A small image classifier, trained from scratch.
Training: muon at rate 0.0044, 11700 steps, batches of 128, held-out accuracy 80%.
Rows from block 5 of a small image classifier, named by matrix and row number. Rows with one number belong to one channel. Each number is 128 + 24 x the weight over its row's rms, rounded and kept within 0 to 255. All counts start at 0. Numbers have three digits each.
After each channel's rows are labels from the 100 images, of 14976, where the channel reaches its highest value: "responds to" is what is common among them; "peak on" is the class under the peak. Only what is clearly more common there than usual is listed. The data: single toy objects rendered from many sides on busy backdrops.
# convs0: first 3x3 conv (model.blocks.5.convs.0.weight, 144x144x3x3, standardized in use, each kernel summed), inputs 0-71
# convs1: second 3x3 conv (model.blocks.5.convs.1.weight, 144x144x3x3, standardized in use, transposed, each kernel summed), outputs 0-71

convs0.131:129109145146111120124168099121153113108130157139127102117137130165096149120114126141103129144142175128115097120144158115103114123121099088139110127117127132115123118147141131137112151126142111183136178101096113129139
convs1.131:123129116158138105110095110113125152145132137133122138128152133101092071118112137149118111142165125098101080105104122162123136136145139149170196120126134117112134087157181156104094130081175144134138081106086132129125
responds to: metallic
peak on: part in the main colour

convs0.135:204142116113152106127145107153145131134119128165146116157144131131096140150106067134098124119096141119120129173155157124169128119123145139131145106152120107153154139116140138137111099106172086116123075109126131140137
convs1.135:100146120087159110059103131127107121113134112155164137140125127129147166114107103139168117158124151161141090122151173157146137139144128145108096094160153100096113120150075113106128088107181134120106158105128126122167
responds to: metallic; from above
peak on: part in the main colour

convs0.133:147091138145140134123125141124123146136117135133119115155127102121099114116119147142143117100141111111134115174147151210142156116136144070130096146141100165137129137133168152154128113133149153064090179143144112135079
convs1.133:140118100163088109133117143123161146161138143098103094138122114097099139144103149110151132145129144152114134138116143157085132127136138106137132110124104164125110105094142139188108091133101162099138152117108175131118
responds to: blue
peak on: part in the main colour

convs0.5:191108149151156124118136165136134082130134111161127144146122165144142139104098123124174105123114106134145117161159175140095149107132158106107184129126154149159136118108125130100139115068148113094091115093115106136064
convs1.5:087177131108144131110144124134132133102143165164137157145091100132103114099096110091126146117128157136131126125140107115108106106085115067127081157150144129125097138109117124110133105129136160187123141119163126161118
responds to: from above
peak on: part in the main colour

convs0.136:143115146131109169165132116104119114135107134112101166141121093126131137132119090102151112174132118126085105151127110171129136075130178104192117130144176139125122095125101101149121085129110122145133111135131106148138
convs1.136:136112113164145134176114133151119105169106115059135123142123112115105174096118160109116124135146119119129110080116115080083135114122147129159118076149136169155152137139135121149133126127114111168139116099153113139091
responds to: yellow
peak on: part in the main colour

convs0.97:108094146171106175135144106105153111103099126120104138137129149135141121138146149104127113119180119166109142125177122159124116099145131175164133145134118152171125120151150114167175094125124164106127132139123159152133
convs1.97:132131113170132151131122151127124111145136151116103159146097098134118095109111099090123128145125140131145104084154105116127131165147147098125137141157131109142126097174152153133144110071167107122119088135105103118122
responds to: from above
peak on: part in the main colour

convs0.105:098156124103128073173161145160134141151151100163122143126143105137110122155146118127126146121083159136117096137123155115114153106127101123126138155187097145164106143118104112154098109125136080097144126135143106171156
convs1.105:117053151172142103134154138114154131097114137103087120103151144098145184125125134120150173134129126146128076167106154146098110144116125092126096145163152140110090155118088123157122090127106121073127089131156129135130
responds to: blue
peak on: part in the main colour

convs0.122:141124120129078127131075169118094128150146088101118199090116139168140088141143104168137130135125094121081111137129131120122114145177115146147135127180155153129145136145129114127113115192088133112104109129117151142108
convs1.122:166130122099107140142120078164133088146111136117136147124076162136101161122114111148132156117136102114143134080128114112089148160147133134106124149116089160168163141151124144146118141176126105137111155118126126099115
responds to: from above
peak on: part in the main colour

convs0.46:098104134126093098150105116129159140126147113194087118134180108141120140109109125146128081146136147118146162146109138109127124098134100109120160151117143127139155115152143148107083144136138111138113138134117172149189
convs1.46:132118101175109134133078129144148135116096123126127133145204158127103082187135156110115134130147093115120123068157122117154133143125122137105166156102109110116131137158117134129137115159142068148150117093139155183185
responds to: matte
peak on: part in the main colour

convs0.85:114149134143116156162122142142085151110133065147148147138117152118140099158153165143110127097132122085134139127120140112078117109118116114127130141154142194174119159137095103126123153181111145074069147099145142126123
convs1.85:101089113087172117154145167094152164134120133108133111159099116101149078119111156130113136111154143115073124101125131108111149180111137155110119129108138155138131075109092104135151147188086112140099162126078141093095
responds to: from above; glossy
peak on: part in the main colour

convs0.47:096094157119115115149131131114080124095135141105150128164172125129131142141144172136106121153154159162142125163152131134144107112130118128122116134074139136152111105140123121124127105112129153138099098116123124143100
convs1.47:113165133169095150122099126117109176148146105125091137111173138120107100152158071114123129134153140055104126145088141161144129163138108098119164114144130108123089103120167111110145115130170140117081128114109160135135
responds to: metallic
peak on: part in the main colour

convs0.15:150127098139069107125121132152123143120143120146108174112108095157179155188135085096144149208103126116104109126140122115159144135159120115127129088091153151101146155131117141109135099144113124126122127091114159098153
convs1.15:120107125118133096161111139150094089156140121162149092139094128149150180083129150097111134116115091147111143115142088124137150121110108157123122120100121212170141164139110119124113128180092122109107110143138130107144
responds to: from above
peak on: part in the main colour

convs0.72:148095102129158119112095161182131104105068103125138117121150143145141162105140119109116116107137133075120107144145096124157102129126104154125150114139114116103129085126113142139166090110165138047119131114142141158111
convs1.72:137178179137117156132152147117124137107130126124139116154155093119145196142129119146124108163117120139137144164125128103081104114134133154106085137078151138114127139147129075124135140114109111110166139124134111083113
responds to: metallic; from above
peak on: part in the main colour

convs0.107:118113137129125114185094111163120091183145142111117138120119143143127159109129120148139170112054145139116118102111181123127126121141181110123127121148147113124117130109128107118117097142110117135160120091138118127144
convs1.107:126117168112140182152091128156153086102120130109119101123124127119142148130072183130110162145107100161194100141099148135170126108154146122153115132154139123109143153109080085104149160134145102096182105111115114111152
responds to: glossy
peak on: part in the main colour

convs0.40:131162103118126130135131129159139158131128116120148141159144093124134125105113061130139094132125167125121156105119134124100120138116161131143131125154165139188130120135119161126104115116171141101115111134131128116153
convs1.40:094109146052088111134142074110121116110138134124149127147136105137145134130142100124122102122130109117134142108102128121127121137121131093088142138107140109122101121146083136095135110104155146129121096090125112109184
responds to: metallic; from above
peak on: part in the main colour

convs0.35:078170166132116133107141117153117145097139123073107116092128115107111181159134058128118165175075121142167116119140168095165146141125122121159101117151143110159101173111142131128101135154117093086139109136161131153117
convs1.35:116091183137136137124125102156124162178146151117128120144111158120125186149120163122129125118130133110130140093160125102081146149154171108135138125157123129090108155143121106099120104114110139126109123125150122100150
responds to: glossy
peak on: part in the main colour

convs0.50:146167141122089120132153150121164105141156128132129112141134139133141094143112110147146108171130177132146138057146117136115095114125136138148168128132145116099128130140097123126130124140150147106116135143154100114112
convs1.50:131153117102105114090098107142061094127180129162111085113110134128164131124115133119154121131146144123127077209124103138123135109143170141143084138136139139131131117109153117096133150146158107115145169113110095140168
responds to: metallic; from below
peak on: part in the main colour

convs0.140:111108116151149126131127120127091176121185116130125125160139145107123116131137101128140118086098114093147137164126182137125159107102111146120083110147131204118110147119134140135112130128085140080127156131140130161168
convs1.140:105080125132105105153159170136103187130116119109132223132129131152130095118105111142154168119086113173146117169150133106147129093123134119162143139148152136147138139109149132118113123149133141095113133167148149134101
responds to: glossy
peak on: part in the main colour

convs0.12:177139122104138168141112153131150114152158150190114125105147109145110115088122113122159121080123151106184116131153125143143120145129127091139117133131129125125107144115128116079124055159124098178133141119130138164147
convs1.12:155142121148142077074120125127144105108113179157135118134137112153141153119116109085126100155130139136130149156129105097139103124121131108127097164085119124094106086107119077110106153102122154179126135103106106169102
responds to: matte
peak on: part in the main colour

convs0.19:144165123121114135141132143115126131148176115191114094128132153124133115132083058129132105128171124111126110098148159129131122106141119133113115141159118133147105159133133105110141102139144075167185103150136150134163
convs1.19:113146103152135146122135133110100073115133099165120115115156105099127140126154131101124087126119113140129131160155104158144140147135115146126124139105131118106114085112141122126149161116153175093154129077139159148129
responds to: matte
peak on: part in the main colour

convs0.129:147086097075136132134094145134135150136142151117119104133148100121135137127180108163122127113171142101155152167131085140101172125111156144125133127155126133134121107134150155158114184119125121158115126116151102114083
convs1.129:127143142098112144119113093132117099109156138134096087145125109142121083103134160125148131095061107139145141150101120155094120145107149114093152152136111116110167100141081131124108177132169152087152142139093165090130
responds to: glossy
peak on: part in the main colour

convs0.44:125112124120148161124140124128143123176143096134116179154139114150229142114114130152107087141135090149139142132143147110128093132156146150113152117107124098124171112137122125157098090115121140120108154130119128147117
convs1.44:184155139148090116184104114136137110131144122119123120126144155173154145159153109084150159146103094128143142107102119123136107116122140117129131129184130144153129128121109128146165127118105094119124090124171122077167
responds to: glossy
peak on: part in the main colour

convs0.77:146085137159115164137167137110160153145106146115105163107157144154145139126126139133133166140133103148100119117135127138122091161151172104185125134110111105114135126119120160119126122120086107090118112167108094125100
convs1.77:170121104104119150172122107124138164129091111138125145105088132145125138125130147115121156104155127097121156114124133118090149156132141123217103139141122124125174174114159143129092161155114133178115151136110157162129
responds to: glossy
peak on: part in the main colour